Weights of a small image embedding model: norm layernorm, width 512.
Rows from block 4 of a small image embedding model, named by matrix and row number. Rows with one number belong to one neuron. Each number is 128 + 32 x the weight over its row's rms, rounded and kept within 0 to 255. All counts start at 0. Numbers have three digits each. After the name is the row's rms in percent of the matrix's.
After each neuron's rows are labels from the 100 images, of 14976, where the neuron reaches its highest value: "lies over" is the class under the peak; "patch colour" is the nearest of a few named colours to the mean colour under the peak. Only what is clearly more common there than usual is listed. The data: drawn small creatures on textured ground.
# fc1: MLP up (model.blocks.4.mlp.fc1.weight, 1536x512), inputs 256-383
# fc2: MLP down (model.blocks.4.mlp.fc2.weight, 512x1536, transposed), outputs 256-383

fc1.92 117:115184106118129113165060065233121105159128130072194155126136051166131080151193180127155132117181133149139177120128122230119105128161115112116140094176085155113145127133096163115105115187182160117107107085175165179112145097195117104178065146134111192159086092120144140137170094124039153138139129130100135119109148162146100091148125194141092123088128141175068103157157105144194173114129
fc2.92 117:165112125173149130123123117129127145096147119110182103079110165148105147123114132097113138094117132148126118187130139205123110080173147124144045127122151193087137086120061144099127159095092170144118138135141106084146129157141086119137163180090121147106129123143106134129138056109082133114098126098146168095161123092142167103145128073155106132116165162110138109167113061152128093124104
lies over: body
patch colour: grey

fc1.640 110:184160086105131143117129118129097134165147102131080061120165123082143113157122112096155173141156163137132115152136104152145083161126136125088070179117189124120102155141140122110100185148097083099186131134140108092165145107135137152119070089183113176106093110141152137127099128189082121156124128154164167072149132129106158155137168140144195145168027099128127204099160131158069139125153
fc2.640 105:111079094134165084116115128140155121195092100119098146103131147121164146104150084171110140165118115165111140143147124103134207105151119132162148106156129123153146105134095144114082119083170157099086140107094165148116081104097187143135113033087121142134109076116124140130155128113118137102106124131173151101158096186114163119115149164048102129128143162136118165136073120127129140120162
lies over: body
patch colour: grey

fc1.89 096:159102151150172120153106130078156051107114171087166130146143135116089078122105143071162090103109078179187142083107112075136110153085160191127090183101110185103097103148147096122135166146091100160129072078087111115155151073172083150122161184118135151122126138150183118111124146130165153115102162114110171117154070147164093123177158080149138143114133094079189187122094138103091119105074
fc2.89 101:130169155106135135126189151117110123144155121093099152067150126147120078134162069212151186200198132118125081120141129154082098055041151139136073071142146096144067167014111121151085124139142160098152154125130085139145087127212146111120094190141098134096124143071190077136151133071147032146135163196115092151086151085152163092138127169126146135106147082175095132124139119158174132174156
lies over: body
patch colour: grey

fc1.213 088:148093132159098074124085112126165165164099092136136101169086122143107132089129110057123111076162080138115156148130144142114105143091123107156135170203081163234110116070120136170119158067148116129191146107120102096101100150135143144163159138145134088096116163153098059105179146102126103077192137086123184139084154188135122130101130173125131112162138111148198184185102154120158118129065
fc2.213 086:167111159083061113217130130136082127091134186082144188079135084116150124126113156131146125083141154115114153167054144145174130114153197123123141144115128155106031094124112105163061158144060194136167133095141145163158172154130105046130107127143126132132084109125168093141142145064157115177084111145109110145125149086039168136073119107133183165154115068094164069130154110149131142111103
lies over: body
patch colour: grey

fc1.733 096:164102105086132180069167096167099114063130162074132117141049112133169125145168104127154038105145175116203104145123087180159158122103124111111116163062140089141151092137149122100165127106085078128133184116091089136137167103169123094131098151130146086062146074104141138084142115131095096107158152140114109165118193167185156107113145145133153109105105154161094132202116166088098106157079
fc2.733 091:144102126150131144087070177072124083141123092094133110146139130123055103122146156089148123154152066137120139157099199127129117086167113134138080104180060192113151090154086100115098041174094216134093119092109134141111136176165088114092111154149097154146134130100085149186127095150170094135122107133140145149138090109118130186090137173118080122120073170090112123130101089118103116146128
lies over: body
patch colour: grey

fc1.413 117:115175164103096152119089129105162159160123162085151127121200088115170169109144152115139087105123110117096114169116116127181092116133078064113227121145142058121135099100164124055066169150125173124142146157131186131057109140088105122146125158096161106172164137177081120115159138138148110159121125089084079144117070152058146151097149075147147118165178135088121069061129176158152108120062
fc2.413 125:140135058101149135140160110192142104147126125143067169157130147134181138179108108103167127137100101128144205190093184191123128129139094129156079097204135113111111076133122096078087135121144141184108137110112125169177097149150110155065119097168113078130128126089125158124057153104140197085193089071080177113159124123196099149107124114136168087090167166144152143137117112131078129124124
lies over: limb or head
patch colour: brown

fc1.632 104:108116121167072107116135119122151124120152152128195092119167101126134083107091119198190115158139080156140151125089098173161165135122126132174118135139161088060154112165168104161129116098102161135170167126052159198063189134071067156089146113152108088125095145091076147124134181160159095131097111176148111106116149136094116165161121186076137136081122119084143082070112105161176152082102
fc2.632 096:136159129141080140098132197216077130078130182062086093114105138072100078131111123077151136114109158122079176136127137133079112093088058090071154125102131125160108188146103128073122125148151126163079161139101078107106085111111163126116136091115104127110095126178125137161139188084055133058177126102059114114130144135145077119092140125106090122144184178154076139106132145142137148138099
lies over: limb or head
patch colour: green

fc1.186 089:148132129116109113099106163131125081140113082108091093177136148184158101088134153124151140184129104104084146120099193114114132100148135053158186131095140114108098115136136119125154117067141075133113112131158083135134095063156222115167124154146211123143160148101129148126122161104162145096109159092154114154144143140094089101158179112143124183147098153109139136066059138136103129099137
fc2.186 090:127134118111116094085082091082151067106174178140163149158130132118134128093191130141149142124113198078115065113152081109155142154120212114067095109123138173106184108134151132100083103171138116165090127158121192171135143121111141161136141127116158131097157133156180159069145082178100125187134088139150158080106159101189137163078120151136137133108104055105083156136143105123090128142067
lies over: body
patch colour: purple

fc1.458 095:100100094166119103100122152106120178058173148161154123120167154161098123174108128132102143114133169190119159172183127103096110156136096151124029071119096145147130128115191072150133135162096118125150109128166138101127107125138089140119138189086087162118160203145145172086145111067099074134184137159181101111083140125124159162116156074094074176079104099184125123151125182159108144162157
fc2.458 104:166182103118100173148113118102153116109085109066103121098107111136106123184102091113152075091090115151124158094133127042130128111166157157163162123129084157118159197118135143099129131115155125136145213094118133087169100133121154085200189215108163144115138112113118128108156155134180156172122122166090057151150142148066112116161147188087077106135110140091139133124128139150126145100148
lies over: limb or head; body
patch colour: grey

fc1.616 113:154149153073177149136133128150157129146132088065104128114171129099141124041085158147097089123127109146142196159121035172153092070105131122097101138180072144125113136162122153145149141195086179130139178098144166091139118179105163178165164101122067132142163066195129093157179103138106133110092126098141145159104115134124112078098157146155103143146186137120054130109122126106119148118145
fc2.616 112:123102107147104117107134093140062144129135111110105157124124196214099101094088055160091100078138096140147115029140108145081106162135152143186147130136167172148073143079119139123115139118204092168160106070098129194173141069123101117115117082095186131094101143046141118150068132149075131092111119121120111141116156155139137100130137156105121151095207127121078115108113125127133162152171
lies over: limb or head
patch colour: grey

fc1.476 111:124130164178114143128126150127186147136156130137106133149133151153103099118140149119129116119146177155131154125105164124079130064125101128098112122132122117140096057139120075135120123083103194174094098100138216167120097148103158155138161160087125113177147173153144106122139076137125168079170029105083150149136103082077102184119126108118117111126128129131069100111117163128116178126073
fc2.476 116:146150157117153153137124200083108158141110108134144117158139147067091136090130188072176143179181086099139141126113094097134141172152141100154151136100138099130194138148118149150141147185078152161108057082113122089120179093186107081159120163140168124150115125149178194115143114161098124128107085136147073083125102116172137091113145145115119135110064128114124113130126067141116081196145
lies over: limb or head
patch colour: grey

fc1.497 101:141120112071135110084152136073145116117087135131159123138106047096112129104133169024185101109139198143136094145165103109187167152064129134107157134099179147142087084086069125119165099144104173147143165116073116135128139151085135094151145169063169127156169152149061162141136095115163092161131144049098086134123149166092075111086152082107141144059080110155143091133185161116138138121102
fc2.497 102:145197099151098169113053088154120159121148154077112186146146143126158109128107196110110164120052079116158170160054158134116115101173090130095126117141180142165109114048098162121149132140131101085146112105149171106146140142120118145132150162125066120152152108155130097144168117095131107093119165114199117124166123142150092146146151129118119124108162158125072092129147109123134124143140
lies over: body
patch colour: brown

fc1.304 095:119091125172131130145156121145160057075120124087129145149112199140087128061069180119083110114107117093204172129129102140138094123108161125123156168128073118135128125187086093105148059082111157108123138090141165148116121166138125088162168167150145174067110146166150147126081121113101142096091109145103164109104095180112170166067168163145128104146097140132142154146078125142099109126074
fc2.304 092:116122144097121099149119089129088116117118106102088065205136138104097086137132078174130083088120212108158193135091112076090091160089150125134074180090138166180099108120135110124146083164090094085090124153155110182085123142115114116146116161091130113116194119089147156130109137112103105148107168137155183133101125086205091159120093103133110110119121112130106093136130115173092219120138
lies over: body
patch colour: green

fc1.18 094:118055133143200171131126122099182111084137127076160102107146169114145094131122103144104137127079106133150148062137166149102145141081147194112128109186180134120159171126100099144130213136071154124163169159126067130139156127163105112108153088163122078113145125119204144165115124123134158132118099121157169212114052139100083152121130092110122072154143124136114064170107104131098068113152
fc2.18 089:102180102146071190193124143145101126143157133144122067170061126107116155177058169115091149131128102080154125146130075118104169095145026130130145125153080099131162127114123105127116124123115124128108095168083196126089140167170116128147135091130108125132026102155116170173102093123115073102066160146073124150107199118158147155103117100127190100151173159139083113178133157146120152086116
lies over: limb or head
patch colour: grey

fc1.414 089:121164157105131138123129145112213125132104103167096134082120104143177084115148118133089086136061145128127087101105174196126184138172102083124185129151050120128110135104151133123114150183112091114176145122160152074102098157065083142129101122122048120136147139115137087130170121123126188133129101118135139107111109114086136159138107092111160164080118118101132127134140088111140090085096
fc2.414 087:159101130108123186142094107103119133166089065120166074123113158137126154094115124117095128120114173150081122146108134178135132181188166137155134118096137094112134249111113087085165078138100157133085130125083099096067184122128156107123186107136117084077137121120097104104110164152078161133110119173142139116147057121153126106073162157158181072092174175137151170146164112106103167128143
lies over: body
patch colour: grey

fc1.571 111:091095177139124186102141093113136113105095134060135150104150099108136104145110077147114144082101102164119144123094129122182178152125165115085205081134173055067101145167136140112113089094171156139163138115162093150151140146107115141181132137183087096129122170131134098116098111095154146099172124139104127141065140128160170108130142184128126140172137172107163117157108059112135169126130
fc2.571 109:105090132084111081160122052110126158121172077151088184138197182105142119101146138121076083171156159107155090127119056080123144160142133168192107135165123116160195053103146143158066150133153111116150081110115111187140113124133099094139158154116080083113167133130125110172127157142112172096122143102130110105141170136095136164136103123068132139158192069138088154104148117127067158141112
lies over: body
patch colour: green

fc1.687 083:116117121134103081160175118081176178158117134108120145148096120137110131115136097142065148115096140129176100132138171081143134131129108163133093116130162090118122166114092103162174143140127146127138109088140143127095101177077104149125169120129132136111127128146127105116123136149097073094122158116100158133140166190096131079222123076227075162067048101075171094123133179176148072098145
fc2.687 077:139092124150175132102117133140103112136121079147095111128090134160116107097160092125143119133121184086088167169089167107130091083151181112132155145105075081083185119110143138104132185125108147124077065136081124122142118085119144150161084114089140144130083087152042074186119166099099131105129109165174116120113024163166168154112150138159121120124157151109097154128106155090107160158118
lies over: limb or head
patch colour: brown

fc1.2 094:140155146154131114154108099142134092134137148090133086111110120130112121144140124121129132171137168059135130075172136140092081135160045175155142109140137140107110176122143079108090152131117089163126162100138173088133156088103145094078142101127134128096143081122149092129078107114075077105148157142168085106091128127134047133094137091105145124072110134197174094135192147154130087120121
fc2.2 100:084101113174163160161122111109139142124105077133127113111137132173142198121102088134074111090102094148099140156153156160137105127143150110174051227109122113121172070081195123107131171151141142139113089084136073077131112113087132134105114068131162115062136147115110106113144138154155102149107120152092194121107106156218133126166149187171075136075141148113120171075164123130101076145120
lies over: body; limb or head
patch colour: brown